config = dict(
    arch='wavenet',
    n_mels=40,
    stem='single',
    widths=[128],
    optimizer='adamw',
    learning_rate=0.0019,
    beta1=0.9,
    eps=1e-08,
    weight_decay=0.2,
)
Rows from block 2, named by matrix and row number. Rows with one number belong to one channel. Each number is 128 + 24 x the weight over its row's rms, rounded and kept within 0 to 255. All counts start at 0. After the name is the row's rms in percent of the matrix's.
# filt: filter width-3 conv, dilation 4 (model.blocks.2.filt.weight, 128x128x3), inputs 64-95, a 3 kernel for each
# gate: gate width-3 conv, dilation 4 (model.blocks.2.gate.weight, 128x128x3), inputs 64-95, a 3 kernel for each
filt.42 116 [ 89  92  60 162 136 161 103 104  71  97 127  90 118 124 125 145 155 134 128 132 146 173 145 158 164 188 147 142 142 138 112  84  98 179 141 119 117 132 162 147 142 143 159 135 155 152 124 102 130 130 109 120 122 105  96 120  93 125 123 145 114  52  44 170 108  98 139 125 134 148 142 123 160 119 139 111 111 132 145 134 138 147 105 142 122 129 155  98 117  94 122 113 143 120  92  95]
filt.43 092 [142 154 104 129 121 121 115 120 110 105  83 115 132 113 148 122 116 122 112 116 124 145 136 143 106 108 121 130 112 167 137 166 109 146 114 134 103  99  78 108 111 120 124 131 113 133 147 140 134 137 150 127 128 137 111 122  78 108 114  92 162 178 141 130 132 123 110 120 111 119 136 134  64 130 163 134 150 121 114 122  69 115 127 115 118 139 101  88 122 112  88 125 100 144 137 185]
filt.44 087 [107  88 102 154 161 156 113 115 129  69  82  69 111 131  99  97 109 114 154 139 124 153 169 155 112 119 135 114  86  90 133 123 127  95 142 110 139 124 132 155 131  98 145 140 135 115  85  78 111 134 122 108 111 105 166 135 113 151 143 133  68 109  50 131 127 116 145 137 120 127  91 124 154 158 156 172 145 158 117 111 133 122 150 173 160 153 161 120 117  75 174 120 124 100 107 116]
filt.45 111 [169 163 122  93 126 140 193 178 148 164 186 200 145 137 140 153 142 155 114 125 132 119 146 154 169 141 130 167 129 162  99 102 111 112 117 133 116 125 110 101 113 124 110 153 146  92  95 103 132  92 131 136 126 126 136 101 119 147 136 139 116 121 127 103 148 129 111 138 132 143 140 110 154 112 136 123 141 105 168 144 120 144 159 136 129 126 137 110  72 121 135 134 126 143 134 154]
filt.46 090 [172 163 132 118 115 119 124 106 144 115  71 119 144  73 113 140 129 146 143 143 142  95  91 120 137  78 113 129 109 139 140 159 114 133 109 114 133 153 136 136 127 116 113 116 118 134 120 167 142 171 205 126 111  97 127 141 116 102 106 126  66  57 132 100  84 126 169 140 138 146  52 138 136 164 183 120 136 169 148 142 153 127 163 148 150 147 142 163 157 134 112 123 145 135 112 132]
filt.47 112 [139 125 140  91 134 115 117 131 156 132 151 141  63 131 135 116 101 105 133 131 112  84 139 136 120 139 174  94 132 129  94 130 118 112 145 152 128 116  97 116 161 146  86 162 140 121 153 147 119 137 190 124 141 127 119 126 142 139 125 115  89 123 110 105 186 146 111 135 117 119 121 152 117 122 165 139 115 128 145 115 131 132  88 109  73 114  99 138 137 157 122 127 111 109 163 137]
filt.48 102 [150 171 118 126 138  81 113  92 129 120 119 154 130 139 121 117 136 138 125 109 109 111 137  74 116 107 130 136 159 154 123 141 135 125 136 117 138 141  94 128 126  99 131 129  69 114  98  85 117 143 154 124 123 117 145 121 177 117 130 117  91 122 140  94  24  75 137 126 111 179 134 116 123 116 127 133 100 104 142 115 110 133 130  79 162 149  95 153 178 186 126 110 103 148 141 168]
filt.49 099 [ 98 152 113 157 150 169 124  76 116 146 154 150 162 116 119 138  89 128 155 132 139 181 141 164 195 135 134 136 114 134 117 136 140 111 123  98 136 141 129 166 126 135 174 106 132 139 122 170 110  85 118 177 138 127  73 150 112 100  90 101 126 131 134 147 122 142 146 100 116 154 107 163 122  93 167 116  56 130 118  98 131 118 105 138 130 126 141  94 137 128 117  83 121 144 135 143]
filt.50 084 [145 118 122 155 119 105 100  89 134 126  81 143 144 132 164 152 147 190 150 149 134 146 111 123 116 110 160 137 111 113 117 109  77 118 124 159 148 160 114 156 131 148 166 127 133 125 126 141 131  95  88 161 130 118  97 104  82 130 120 124 146  92 124 103 134 137 133 144 139 152 117 177 128 103  92 112 132 131 121 145 117 148 124 117 152 154 140 131 125 120 166 155 128 126 121 124]
filt.51 101 [142 143 198 114 139 143 109 124 141 149 162 120 130 122  98  75  73 103 135 134 137 138 143 118 139 195 168 134 147  79 148 146 171 124 113 149 104 139 138 140 133 128 136 152 132 108 132 144 143 141 113 132 124 115 141 143 178 114 127 127 116 136 105 135 126 163 132 135 180 131 180 136 118 134 126 139 156 154 152 169 181 123 136 158 121 132 140 127 144 170 114 153 160 142 130  85]
filt.52 108 [125 142 193 112 125 158 119 121  69 120 117  74  96 129 142 105 124 111 130 114 165 105 123 133 130 119  91 112 157 130 165 156 177 142 142 110 123 127 169 125 127 181 117 116 176 174 151 107 157 143  89 123 138 200 147 117 111 144 121 120 144 159 123 172 140  80 130 103 153 110 134 115 135 162 100 133 113  89 117 123 116 112 127 140 121 142 163 174 169 164 145  92 130 122 131 114]
filt.53 094 [126 150 120 111  96  93 136 138 134 119 160 111 134 169 109 125 125 104 136 131 116 125 119 103 128 133 120 119 166 135 144 128 135 167 163 122 121  84  89 138 141 110 140 128 105 136 142 103 139 181 141 125 118 136 114  96 157 130 138 133 153 177 142 135 143 129 140 130 116 150 132 119 137 156 144  96  94 106 125 107 128  86 102 103 135 124  99 165 206 176 135 120 120 142 167 164]
filt.54 097 [137 126 177  91 105 145 138 120  98 131  92  82 136 112 136 114 115 114 103 111 159 103 109 126 131 127 127 133 123 134  99 145 150 159 146  95  94 136 177  91 116 158  72 151 162 147 142 125 115 119  99 110 116 151 129 130 135 143 148 145 147 131 120 152 124  87  94 116 168 141 138 146 152 159  94 119 126 121 128 145 144 145 146 129  90 122 181 124 132 138  94 129 160 122 105  64]
filt.55 105 [ 74 117 128 115 161 138 108  95 183 140 127 184 164 206 179 163 134 160 158 147 125  92 139 119 126 125 152 105 156 100 132 131 159  96  94  92 151 169 129 162 162 140 124 186 182  69 117 126 100 129 113 157 174 139 114  97 129 139 101 116 124 141 151 135 127 156 132 122 126 117 121 150 146 144 148  99  73 125 116 115 130  78 107 117 142 198 151  97 120 133 134 131 141 105 136 113]
filt.56 104 [113  90  97 110 141 128 171 172 174 167 150 145 106 136 115 126 147 130 140 158 151 120 139 132 110 157 174  96 154 140 116 126 132 118 136 149 141 160 121 143 159 154 136 136 121  99  94 100 119 105 118 119 140 124 124 115 117 167 144 133 121  76 103 134  94 146 170 152 155 110 109 117 109  83  79 143 111 131 155 135 136 121 124 118 105 143 139  92  74  65 188 163 130  83 130 125]
filt.57 109 [133 123 130 143 161 194 123 126 158 152 162 122 162 163 151 116 111 122 152 183 182 159 167 184 133 119 126 120 134 113 108 118 157  92  95  82 128 133 183 145 173 166 117 124 181 129 143  94 143 124 102 143 152 141  89 124 127 132 129 140 140 133  93 128 131 139 127 159 159 170 144 103 137 138 106 127 140 194 111 108 160 127 106 159 121 115 188 119 145 131 131 141 177 132 146 122]
filt.58 113 [151 120 155 123 135 142 135 125 112 135 130 100 100 138 116 139 137 131 144 141 165 123 142 129 130 134 132 107 129 121 156 152 154 139 161  33 128 121 185 129 148 148 110 140 166 145 113  87 160 150 121 111 137 141 160 128 127 136 129 123 145 154 109 147 128  96 146 139 157 115 105 113 137 105  36 126  94 131 154 135 184 117  93 138 121 129 155 114 131 135 130  99 150 108 154 108]
filt.59 113 [138 112 135  97  94 148 147 150 126 113 132 104 142 143 125 128 104  99 119 121 129 112 111 130 147 163 132  67 136  83 143 127 166  88  90  76 123 118 149 137 122 130 142 116 137 157 133 112 109 100  88 128 127 133 117 127 127 113 135 118 139 131 111 120 136 118 138 127 149 145 134  71 146 126 128 108 110  96 114 158 151 119 100 124 128 163 173 157 100 109 141 132 139 138 115 107]
filt.60 092 [117 155 129 147 126  76 150 145 112 124  80 117 144 142 103 170 150 146 114 103 107 177 120 118 155 133 111 141 139 169  96 144  97 135 129 175 120 120  89 118 104 125 117 112  75 140 149 157 129 143 159 123 109 100 151 160 162 118 114 123 152  99 180 121 135 131  91 107  96 143 153 113 179 143 217 144 153 119 120 158  99 154 187 106 133 141  95 113 103 141 103 112 107 140 138 134]
filt.61 110 [105  99 135 136 117 136 119 127 132 126 130 128 121 119 120 140 145 165 149 138 156 113 114 124 128 148 149 117 112 118 175 141 139 107 106 116 172 140 167 137 136 148 137 120 124 107  97  90 120 118 107 158 136 147 169 143 126 144 108 130  87  92  96 136 112 115 151 136 140  90 122  90 146 130 102 127 128 137 176 146 142 135 112 115 156 123 159  95  56  92 145 109 148 140 122 122]
filt.62 098 [ 97 111 137 135 150 167 125 117 132 119 128 111 134 130 134 157 165 153 158 167 170 125 152 166  97 118 135 131 169 152 112 104 109 147 129 118 136 146 173 159 169 176 113 136 164 112 136 115 134 142 127 153 144 149 167 136  96 142 134 122 145 120  86 104 116 120 145 132 182  75 118 139  79  99  61 130 140 144 127 124 146 103 147 142 117 119 179 161 122 123 124 152 166 108 113  78]
filt.63 110 [106 127 108 132 140 172 139 127 162  92 127 103 146 135 175 114 136 148 117 119 162 115 121 126 162 139 151 141 120 101  92 126  97  95 112 123 130 159 166 113 113 163 139 139 170 107  95  67 122 116 104 135 116 168 125 147 120 123 125 153  49  99  64 121 120 123 128 115 169 122 137 112  98  80  85 151 147 157 155 155 124 146 143 126 138 149 167 130 130 107 114 142 177 131 103 136]
filt.64 070 [162 132  97 116 118 132 104 117 165 113 144 168 177 109 180 127 121 166 142 132 162 128 114 135 128 132 172 208 193 179  90 124  89 152 159 161 110 139 129 145 137 181 149 125 147 139 140  76 142 129 104 146 133 149 100 131  97 117 103 130 186 175 130 123 127 166 136  91 167 159 137 109 106  96  76  99  96 136 119 149 123 114  88  76 110 111 124 148 161 138 103 134 161 168 125 128]
filt.65 114 [112  81  71 113 140 162 110 128 136 149 118 148 102  81 117  67 135 123 110 104 123 117 122 148 153  94 122 121 139 130 147 143 141 123 133 140 121 122 133 120 106 126 114 108 151 138 140 128 136 191 156 124 134 140 172 176 192 135 142 123 164 186 155 145 103 107 124  97 158 123  38 105 105 154 122 125 114 144 122  68  88  77 139 131 143 137 136 154 204 136 130 115 140  95 138 130]
filt.66 087 [130 132 111 119 112 124  85 115 114 135 171 119 175 134 128 109 115 111 126 144 120 120 113 102 138 156 113 148 137  96 102 138 134 145  92 152  72 133 139  92 130 104  90 149 127 139 129  97 162 162 134 118 110 101 151 114 160  89 123 140 112 149 136 111 136 166 114 125 103 121 196  41 126 135 121  78 126 100  75 143 120  90 101  83  98 133 163 164 108 145 106 165 156 192 125 135]
filt.67 103 [158 124 116 125 141 135 120 141 152 147 134 103 224 194 172 175 126 114 130 146 146 130 139 134 179 167 134 118 120 112 133 122 133 129 141 136 112 127 123 149 159 146 150 173 165 127 122 106 146 127 119 145 155 147 107 100  75 134 140 135 138 116 113  88 129 123 121 152 141 123 120 115 112 118 136  82 130 132 106 140 141 108 101 147 145 162 158 160 113 109 122 156 135 136 159 137]
filt.68 111 [148 104 147 144 126 135 138 116  79 133 129 123 143 183 144 144 121  46 106 121 128 146 131 126 144 134  93 133 148  99 128 111 196 126 127 118 134  96 162  96 114 144 123  93 144 186 147 104 135 113 125 113 143 138 151  96 191  99 114 147 149 146 144 135 120 138 106 110 152 169 213  96 118 159 151 142  80  92 145 134 129 166 117 131 115 117 132 160 118 137 118  96 132 142 135 102]
filt.69 110 [ 90 155 132 150 145 120 105  60 130 121 120 132 122 112 113 157  91 149 154 105 100 145 150 161 137  82 134 126 117 153  96  90 107  58 105 107 147 119 108 128 115 112 125 125 132 122 173 208 105  93 159 159 133  93 106 170 135 132 122 140  87 125 163 118 125 158 146 119 122 133 111 175 120 116 149 138  92 145 129  81 112 134 131 138 156 131 128 122 142 129 155 124 136 109 128 125]
filt.70 095 [101  81 118 126 124 131 154 113 128 137 134 167 145 172 169 145 143 143 135 132 110 135 146 156 154 141 140 112 145 154 131 119 115  70 105 109 129 125  98 130 137 117 156 142 110 133 102 140 157 146 186 130 136 129 112  87  85 179 145 135 112 143 153 175 144 154 139 123  98 163 162 162 176 153 134 159 128 103 143  96  98 129 140 125 146 136 114 130 110 151 169 138 117 159 149 161]
filt.71 104 [ 82  87  88 179 141 143 150 151 153 116 137 119 167 153 160 133 147 124 118 112 142 170 149 165 144 180 128 131 143 185 134 131  99  88 151 132 110 126 116 121 113 139 132 139 170 109 102 104 123 137 141 135 123 134  56 120  79 127 113 142 156 146 143 142 109 134 120 103 150 202 156 134 154  96 126 112 123 157 131 132 114 114  87 116 141 134 121 117 156 171 116 123 144 154 150 174]
filt.72 110 [107 132 127 101 136 109 140 124 163 145  86 144 164 109 111 136 126 122 137 140  91 114 110 117 117 100 158 131 109 111 136 180 106 128 102 165 104 167 104 136 138  75 108 157  89 126 122 144 143 130 124 128 129  75 115 132 145 115 113 104 134 113 134 146 132 158 142 140  95 145 100 148 117 100 137  89 124 119  84  93 114  82 145 130 133 156 119 135 133 134  98 137 111 129 108 115]
filt.73 070 [ 87 107 151 137 127 140 172 163  75 167 110 132 108 116 101 137 123 101 114 132 113 157 135 143 124 121 102 131 109 126 117 117 129 126  74 166 112 119 122  94  99  72 135 124 110 138 159 166 110 100  99 107 115 116 193 177 152 115 143  77 111 166 144 129 145  88 107 135 111  95  65 113 121 209 146 153 154  95  71 113  93 145 150 128 131 154 149  98  99  95 114 132  82 139 116 130]
filt.74 100 [139 137 116 154 150 123 128 121 152 157 155 169 150 133 125 149 146 148 137  92 161 148 146 105 134 140 152 150 106 108 124 151 107 125 156  94 157 160 137 132  78 153 138 102 120 105 134  99 113 110 132 148  97 167 150 153 142 129 108 156 136 124 105 118 120 134 124  84 171 116 120 140 124 130 171 134 121 140 149 150 143 183 133 130 140 160 130 131 107  90 129  93 139 104  88 122]
filt.75 105 [141 160 155  82 113 132 103 103  93 129 127 115 131 132 145 114 146 115 107 120 123 106 133 155 124 127 135 166 155 154 111 123 127 193 193 150  83 138 137 111 132 132  63 118 128 137 140 134 191 142 128 131 126 126 114 133 136 122 118 114 203 189 134 133 145 151 106 112 120 159 141 136 146 146 152 115 134 132  92 122 131 100 121 137  55 110 126 147 146 103  87 139 112 162 136 129]
filt.76 097 [116 103 132 154 146 125 106 112 100  91 121 104 125 163 155 130 117 119 147 149 138 146 146 135  86 126 124 136 158 157 106  85 101 153 167 149 138 124 102 100 125 116 119 140 114 122 124 118 117 127 132 113 139 135  67  73  58 116 129  98 112 145 113 104 112 104 139 124 125 154 145 219 144 127 131 131 113 100 109  85 114 133  96 113 126 120 105 165 158 100 125 135 110 136 167 164]
filt.77 087 [125 122 160 124 139 115 145 147 105 136  87  31 113 108  90 119 134 110 111 107 132 128 134 113 110 133  89 120 122 139 120 120 155 104  86  77  94  87  91 111 114 135 116 117 108 147 148 153 139  99 126 120 132 135  91 181 140 131 136 104 156 186 172 142 124  90 106 122 129 104 116 128 170 139 162 132 132 111 122 129 133 144 125 116 129 131 135 120 122 114 104 101 121 168 181 164]
gate.42 097 [127  69 120 115 154 129 126 139 133 160 114 161 128 116 132 142 146 166 131 142 132 123 157 122 159 163 207 133 113 111 129 151 144 104  85 161 134 150 119 143 156 153 114 181 102 117 123 139 193 149 136 140 118 121 175 112 175 123 143 139  75 119 101 100 181 145 109 145 132 105 125  99 129 157  99 121 165 106 116 129  98 118 145 115 136 159 139 142 112 178 148 163 114 124 126 134]
gate.43 092 [122 114 123 136 145 156 150 165 145 144 151 137 107  96  82 159 139 158 148 138 151 138 143 125 131 127 122 124 134 104 138 137 138 167 145 126 140 131 157 153 143 137 136 129 138 119 129 123 124 110  85 131 116 141  54  89  63 136 155 108 114 171  87 156 148 119 158 156 154 144 102  94  80 147  72 152 154 148 134 158 136 131 128 133 120 126 144  49  86  88 139 135 129 133 106 119]
gate.44 100 [149  96 118 115 138 146 163 158 116 134 133 134 133 126 109 153 149 123 135 163 144 102 100 106 136 127 116 129 112 116 121 141 144 123 106 101 144 161 179 144 162 120 143 166 115 150 122 117 144 144 131 151 169 152 114 130 126 135 160 123 126  77  70 137 150 136 129 174 114 114  91  74 162 136  87 128 152 114 148 146 147 128 119 122 129 140 161 157 132 106 119 138 134 127 132 120]
gate.45 118 [123 117 103 138 135 126 182 196 165  99 177 138 117 150 142 147 156 155 151 130 138 140 136 110 157 170 156 150 155 137 109  94 113 138 140 145 130 132 147 133 121 111 102 110  97 105  96  87 113 154 105 142 130 107 132  86 113 142 133 129 141  67  93 130 118  95 142 113 115  69  61  50 139 115 129 128 110 125 143 136 141  96 111  97 131 116 129 149 139 161 129 121 134 126 125 118]
gate.46 093 [ 94 133 143 128 113 124 130 151 171 203 186 186 131 154 138  86 151 123 156 134 131 123  99 114 139 201 180 120 123  99 130 106 114 138  89 171 155 125 135 180 138 141 152 136 154  81 102 120 103 124  88 159 141 138 142 122 119 154 135 139 100  81  71 140 146 145 137 113 126  94 152  79 110 109 117 133 164 148 124 174 144 109 159 180 112  89 111 117 126 142 147 115 130 116 143 120]
gate.47 105 [ 78  86 101 125 110  97 125 147 152 151 139 158 147 114 121 174 174 148 140 145 113  91  62  80  91 127 136  97  63  58 117 124 121 134 104 155 154 156 125 139 142 132 140 136 120  96 101 119  96  98  98 147 137 130  77 130 109 139 147 118 154 131 149 100 135 135 108 157 116 114  79 127 141 126 140  97 147 120  89 136 127 118 120 100 129 138 128 141  87  99 148 169 120 111 100 107]
gate.48 105 [ 82 116 100 157 143 111 135 135 131 121 130 158  95 143 117 118 153 126 166 152 121 119  96  84 127 137 132  90 112 118 177 125 113  98 122  79 176 142 126 152 140  94 130 106  81 118 112  82 136 135 142 127 124 112 149  87 137 152 135 110 101 138 129 149 129 124 164 155  96  92 109  96 151 124 154 166 125 127 148 132 130 111 106 144 146 132 116 102 152 135 183 146 110 159 122 137]
gate.49 094 [ 87 143 105 133 112 143 158 162 153 106 124 135 145 125 165 129 142 124 171 115 132 116  85 157 111 123 163 165  96 162 149 137  98  74 173 121 140 113 106 174 117 141 174  89 150 101 124 134 152 138 167 165 131 158 138 167 101 148 114 123  89 142 118 130 130 166 164  97 120 139  96 180 145  98 149 146 114 122 162 122 134 160 157 138 151  87 124 141 172 132 187 124 132 141 134 172]
gate.50 094 [130 114  87 114 159 157 133 134 176 135 129 130 110 114 107 119 142 162 125 156 165  88 140 134 124 128 141 111 141 113 127 128 115 116 125 129 138 168 149 116 153 173  80 123 155 135 133 123 135 187 157 111 128 149 120 107 139 115 155 177  82 135 127 146 109 121 115 144 181  79 103  97  88  99 125 153 147 177 158 126 138 113 116 132 122 151 142 125 127 145 119 167 164 113  99 111]
gate.51 109 [ 89  97  99 122 129 118 193 152 128 177 169 134 147 163 122 145 143 141 163 145 141 116 123 112 164 142 115 113 120 116 133 119 109  89 115  89 147 132 122 174 145 140 159 146 129 122 107 104 110  98 127 121 114 120 137 106  91 179 133 123 145 100 106 159 133 127 149 133 118 114 127 118 128  99 152 159 124 108 137 124 117 108 130 121 136 131 125 132 130 130 165 106 112 116 123 157]
gate.52 096 [100 130  71 109 139 134 129 136 184 151 110 163 131 129 127 151 159 148 174 149 151 100 128 156 113 141 173 109 123 145 113 129  81 128  99 126 149 164 119 167 148 140  89 141 123  64  84 111 102 120 118 158 126 113 141 135 106 161 134 156 108  89 124 115 106 151 147 126 130 137 120 152 151 121 155 136 176 189 144 164 146  97 153 106 157 158 135 105 117 124 150 155 136 117 121 136]
gate.53 103 [163 170 146 187 157 198 138 141 142 138 138  93 112 125 130 131 133 135 145 148 188 163 147 167 153 141 130 117 138 117 176 165 139 125 146 133 143 154 182 137 149 194 125 142 179 139 139 112 153 178 145 133 138 171 129 110 112 121 134 139  99 134  87 146 129 112 126 136 182 104  90  80  73  97  91 134 125 141 161 168 148 106 112 119 162 170 176 130 127 136 134 132 178 106 108 109]
gate.54 091 [ 90 126  84 136 135 127 157 166 162 102  90 113 137 108 134 143 172 183 161 152 167 151 134 122 142 166 168 122 122 134 117 135 121 133 119 123 125 155 127 174 142 154 116 113 119  77 114 110  92 106 110 137 119 141 134 113  93 159 133 135 116  90  89 135 157 129 150 135 157 103 138 135 148 132 147 141 165 170 141 202 168 111 141 139 141 149 144  96 106  86 154 148 142 133 111 123]
gate.55 102 [163 113 140  86 157 127 172 152 145 148  95 111  96 100 106 139 116 117 103 148 118 111 144 127 108 123 116 124 127 148 106 156 133 162 104 116 124 178 128 110 145 128 101 140 117 173  94 119 148 101  96  88 145 125 123 128 111 173 181 150 152 116 118 172 127 131 104 155 117 141  80 126 161 107 121 116 129 108 128 140 142 140 124 155 113 170 161 121 106 113 127 162 120 123 106 113]
gate.56 097 [178  69 190 148 124 140 137 160 131  88 169  90 143 102 140 178 104 161 136 135 130 134 148 133 160 118 135 138 115 133 130 129 138 135 109 126 125 104 121 125 151 141 121 147 128 136 108 128 125 142 156 147 111 162 113 134 107 106 162 126  86 153 110 109 168 120 123 162 136 146  94 133  58 158  80 129 177  97 138 129 149 161 132 148 134 110 130 163  70 155  93 139 116 161 123 149]
gate.57 117 [115 130 125 136 140 113 101 136 182 141 101 166  88  97 109 115 126 147 158 136 116  97 124 117  99 146 172  92 112 106 140 127 109 103 111 169 169 135  99 153 150 117 123 147 113  36 145 165 133 135 141 150 130 107 127 153 147 141 132 159 106 129 165 113 145 172 152 147 130 102 129 164  99 147 168 131 149 149 133 143 128 102 137 115 146 123 102  89 113 136 154 144 128  95 124 118]
gate.58 109 [109 126  86 157 125 133 166 148 173 144 169 130 157 124 123 143 163 164 158 140 147 140  97 134 127 137 135 124  59 102 144 111 127 125 142 102 142 142 129 173 129 151 182 100 126 109 114 144 116 105 140 145 132 123  90 123  91 145 136 128 144 126 116 123  96 142 157 141 155 112 107 105 130 105 133 149 148 171 129 138 132 140 129 136 151 136 148 113 106 110 158 132 123 132  92  86]
gate.59 108 [145  94 142  87 151 126 143 144 155 125 106 169  99 137 121 135 131 127 141 153 135 111 168 154 130 160 175  87 126 122 132 128 157 105  69 119 123 123 111 144 164 162 103 140 122 123 107 143 136 137 159 134 139 138 122 107 123 177 139 137 126 114 136 127 149 168 122 147 119  69  93 164 126 110 134 161 155 145 146 123 163 157 124 120 128 137 129 102  85 100 181 154 136  88 130 131]
gate.60 108 [115 131  88 147 148 146 133 137 179 123 126 166 112 119 128 141 164 172 167 140 111 135 125 158 101 130 151 111 111 145 152 107 120 121 135 142 171 137 120 180 160 128 128 121  99  80 104 150 108 119 128 167 131  98 121  90 120 158 130 147 102  86 145 123 150 168 164 153 110 127 126 147 138  97 163 127 119 128 149 132 127 118 161 123 167 133 130 124 121 153 153 115 109 103 112 130]
gate.61 102 [159 108 140  96 153 115 153 144 111 160 115 136 107 118 125 120 128 137 112 153 132 108 136 106 141 139 131 146 124 109 111 123 112 118 102 106 150 175 161 128 141 129 142 165 129 150 111 113 171 128 103 123 160 142 159 122 138 179 164 140 123  91  90 136 129 100 123 144 122 152  92 117 100 130 112 126 142 109 143 133 129 151 147 155 122 163 134 155 139 146 136 152 129  71 119  94]
gate.62 100 [ 95 149 116 157 134 137 134 150 146 127 113 111 105 101 112 124 113 110 152 133 180 146 119 132 137 128 128 125 119  87 129 153 148 110 151 109 141 150 168 161 141 197 134 113 166 127 122 106 110 103 105 149 128 148 116 152 116 139 138 166 107 121 100 155 163 144 154 132 193 127  83  83 148  99 119 172 149 175 132 156 143 119 107 108 133 158 185  71 119 103 144 124 168 149 105  96]
gate.63 105 [100 136 140 113 152 113 120 122 137 138 111 140 138 133 137 115 132 150 150 175 127 110 126 109 123 122 121 120 126 118 116 139 115 121 106 143 142 199 161 148 176 146 129 169 134  49  49 134 130 126 135 133 145 101 131 147 122 139 148 134  73  92 139 129 119 139 138 162 117 119  71 106 128 113 126 144 150 137 135 158 144 135 153 146 121 152 143  95 106 115 119 159 122 144 132 112]
gate.64 095 [102 113 113 127 143 115 140 132 141 135 104  97 104 128  95 160 173 163 167 158 119 109 123  97 156 150 152  89  98  91 168 146 166 131 115 114 161 173 142 180 169 115 168 180 125  99  59 122 134 126 128 137 145 107 137 105 130 158 156 134  64  71 102 169 144 155 168 171 120 108 116 103 144 122 123 148 146 152 147 140 164 115 143 130 154 157 144 117 111 103 191 155 115 102 123 116]
gate.65 114 [172 128 101  88 162 114 144 159 170 115 135 135 133 121 112 153 162 124 141 149 137  91 133 105 100 104 132 105 109 113 118 139 134 164 164 136 132 149 137 138 146 119 110 147 111 134 137 111 131 155 152 112 121 102  93  30  60 120 105 103 117  82  91 109 106 130 133 145 133 118  86 129 147 120 124 112 122 137 160 126 141 130 140  99 127 157 140 153 129 102 130 140 132  89 111 118]
gate.66 091 [177 113  97 125 139 164 163 146 123  97 126 125 123 133 154 167 121 124 160 161 158  93 139 163 120 136 160  77  93 125 113 136 126 169  98 124 126 129 131 170 148 160 133 148 132 126 114 121 145 136 156 134 127 127 145  84  93 178 168 143 120 141 113 139 154 156 165 179 172  18 137 137 117 166 179 139 154 114 118 149 128 150 117 127 122 133 142 148  89 101 158 159 111 131 111 140]
gate.67 098 [161 168 127 115 126 110 142 144 143 154  79 140 109 107  90 125 132 133 130 123 123 112 106  98 130 122 143  68  84 125 157 150 118 118  98  75 156 157 136 159 134 133 125  98 117 124 126 138 108 128 140 141 127 124 120 121 110 184 166 150 107  87 138 155 139 135 150 131 109 131  80  99 147 148 153 137 133 138 186 166 127 135 170 153 169 151 146  85 120 130 175 146 146 104  93 118]
gate.68 095 [125 120 155 145 144 101 124 120 128 134  87 135 144 173 190 102 169 162 132 133 140 141  94  98 107 130 158 120 132 145 152 135 146 141 101 160 127 152 114 151 114 152 139 131 133 119 104 141 152 112 147 144 150 130 198  96 133 186  98 127 179 116 146 126 113 127 150 119 132  70 120 135 123 102  87  87 118  99 117 157 131  65 151 124 115 122 119 181 108 151 155 122 124 132 120 129]
gate.69 098 [169 111 120 100 133 108 151 104 150 139 110 126 141 133 120 129 131 206 156 163 148 146 127 120 151 124 178 178 117 156 121 111 121 101 117  85 133 135 111 169 141 150 122 129 146 163  90 143 143  97 140 110 143 125 101 107 118 134 138 126 145 101 129 143 128 151 144 155 139 135 102 166 142 101 124 160 127 150 143 121 143 152 119 187 141 108 107 106 140 137 155 143 131  98 142 169]
gate.70 099 [104  74  88 113 117 123 139 134 151 120  83  98 135 122 143 187 171 177 132 135 143 115  91 107 152 123 140  90  96 121 126 155 132 178 182 183 138 140 124 144 133 151 124 128 129 102 100  83 123 113 127 142 136 153 109 112  74 133 133 126  76  86  82 144 160 197 135 139 130 131 108 125 127 124 114 151 128 120 170 160 151 170 139 127 135 143 128  99 104 103 147 134 129 107 108 141]
gate.71 093 [ 93 118 127 170 131 104 137 129 130  88  96 101 135 129 123  91 146  90 150 159 127 150 129 122 154 173 132 122 116  99 163  92 132 105  70  94 125 137 153 159 146 125 160 115 141 115  95 129 140 110 100 145 132  89  91  85 114 133 146 148 153 107 137 161  97 134 147 152 117 184 162 129 144 118 127 126 148 154 163 139 163  97 168 165 161 115 150 107 122 120 136 163 154 150 117  92]
gate.72 101 [140 175 126 131 126 158 103 128 162 124 124 135 142  80 146 124 144 137 167 122 113  98  98 157  91 117 159 136  95 129 145 158  92 102 109 162 156 170 105 163 119 121 129 101 127  79 123 141 133 142 137 173 122 134 123 155 120 143 127 130 111 113 131 108 115 144 155 108 114  96  78 133 162 135 142 115 155 136 151 183 139  98 149 136 163 125 125 148 130 134 155 146 114 140  95 142]
gate.73 095 [ 73 163 120 127 148 125 145 132 130 179 106 163  78 116  76 150 167 164 155 149 114 145 142 105 139 161 131 119  88  89 117 127 143 147 133 139 149 147 136 169 167 103 141 126  71  96 143 119 141 144 132 145 141 119  50  81  98 133 139 109  59 120 109 167 148 124 147 150 109 130  97  94 107 131 108 161 123 147 119 145 139 130 112 129 142 148 126  81 183 132 171 149  96 126  94 105]
gate.74 097 [180 123 101  76 139 174 127 147 132 124 102 116 125  91  98  96 128 114 140 166 137 102 134 152 120 112 109 126 100 132 128 202 144 184 139 155 105 158 148 124 149 122 103 155 151 128 122 109 155 115  89  91 123 115 123 141 135 160 156 117 127 125  95 145 133 123 143 173 139 153  80 101 114 128 111 110 152 126 131 136 134 113 128 117 107 139 172 133 123 116 130 173 135 147 121 127]
gate.75 105 [138 134 140  98 176 130 192 167 145 139  87 125 100 122 120 109 133 151 100 150 132 133 164 122 154 140 146 155 141 125 130 127 124 147 142 117 113 136 123 107 155 135 110 170 101 145 104 107 156 103 116  84 170 142 146 142 124 148 147 139 177 105 124 144 121 129 105 169 127 163  79 154 184  98 141 169 141 118 167 145 156 153 113 106 109 162 139 115 160 130 135 160 151 116 146 113]
gate.76 095 [111 104 138 114 140 108 123 122 154 129 113 106 146 152 174 144 135 186 161 151 135 111 121  93 182 151 207 142 130 119 143 125 120 124 112 121 136 157 121 156 154 139 124 178 114  99 102 131 139 119 142 149 139 162  89  83  92 145 152 113 119 175  91 117  96 100 131 132 110 200  91 196 144 168 152 109 138 131 163 130 178 117 117 141 121 118  89  89 118  93 108 148 129 152 125 153]
gate.77 096 [145  86 148 147 147 107 151 151 164 112 115  95 158 125 141 164 138 151 153 151 126 119 138  97 117 146 130 114  93  99 148 125 140 140 106 110 123 143 119 154 158 123 134 157 131 108 115 112 157 128 130 178 154 148  88 146 117 107 143 141  93 140  99 145 124 146 130 150 129 138 122 121 112  99 117 100 135 132 119 102 139 131  77 126 176 155 133 166  83 126 105 135 126 163 132 131]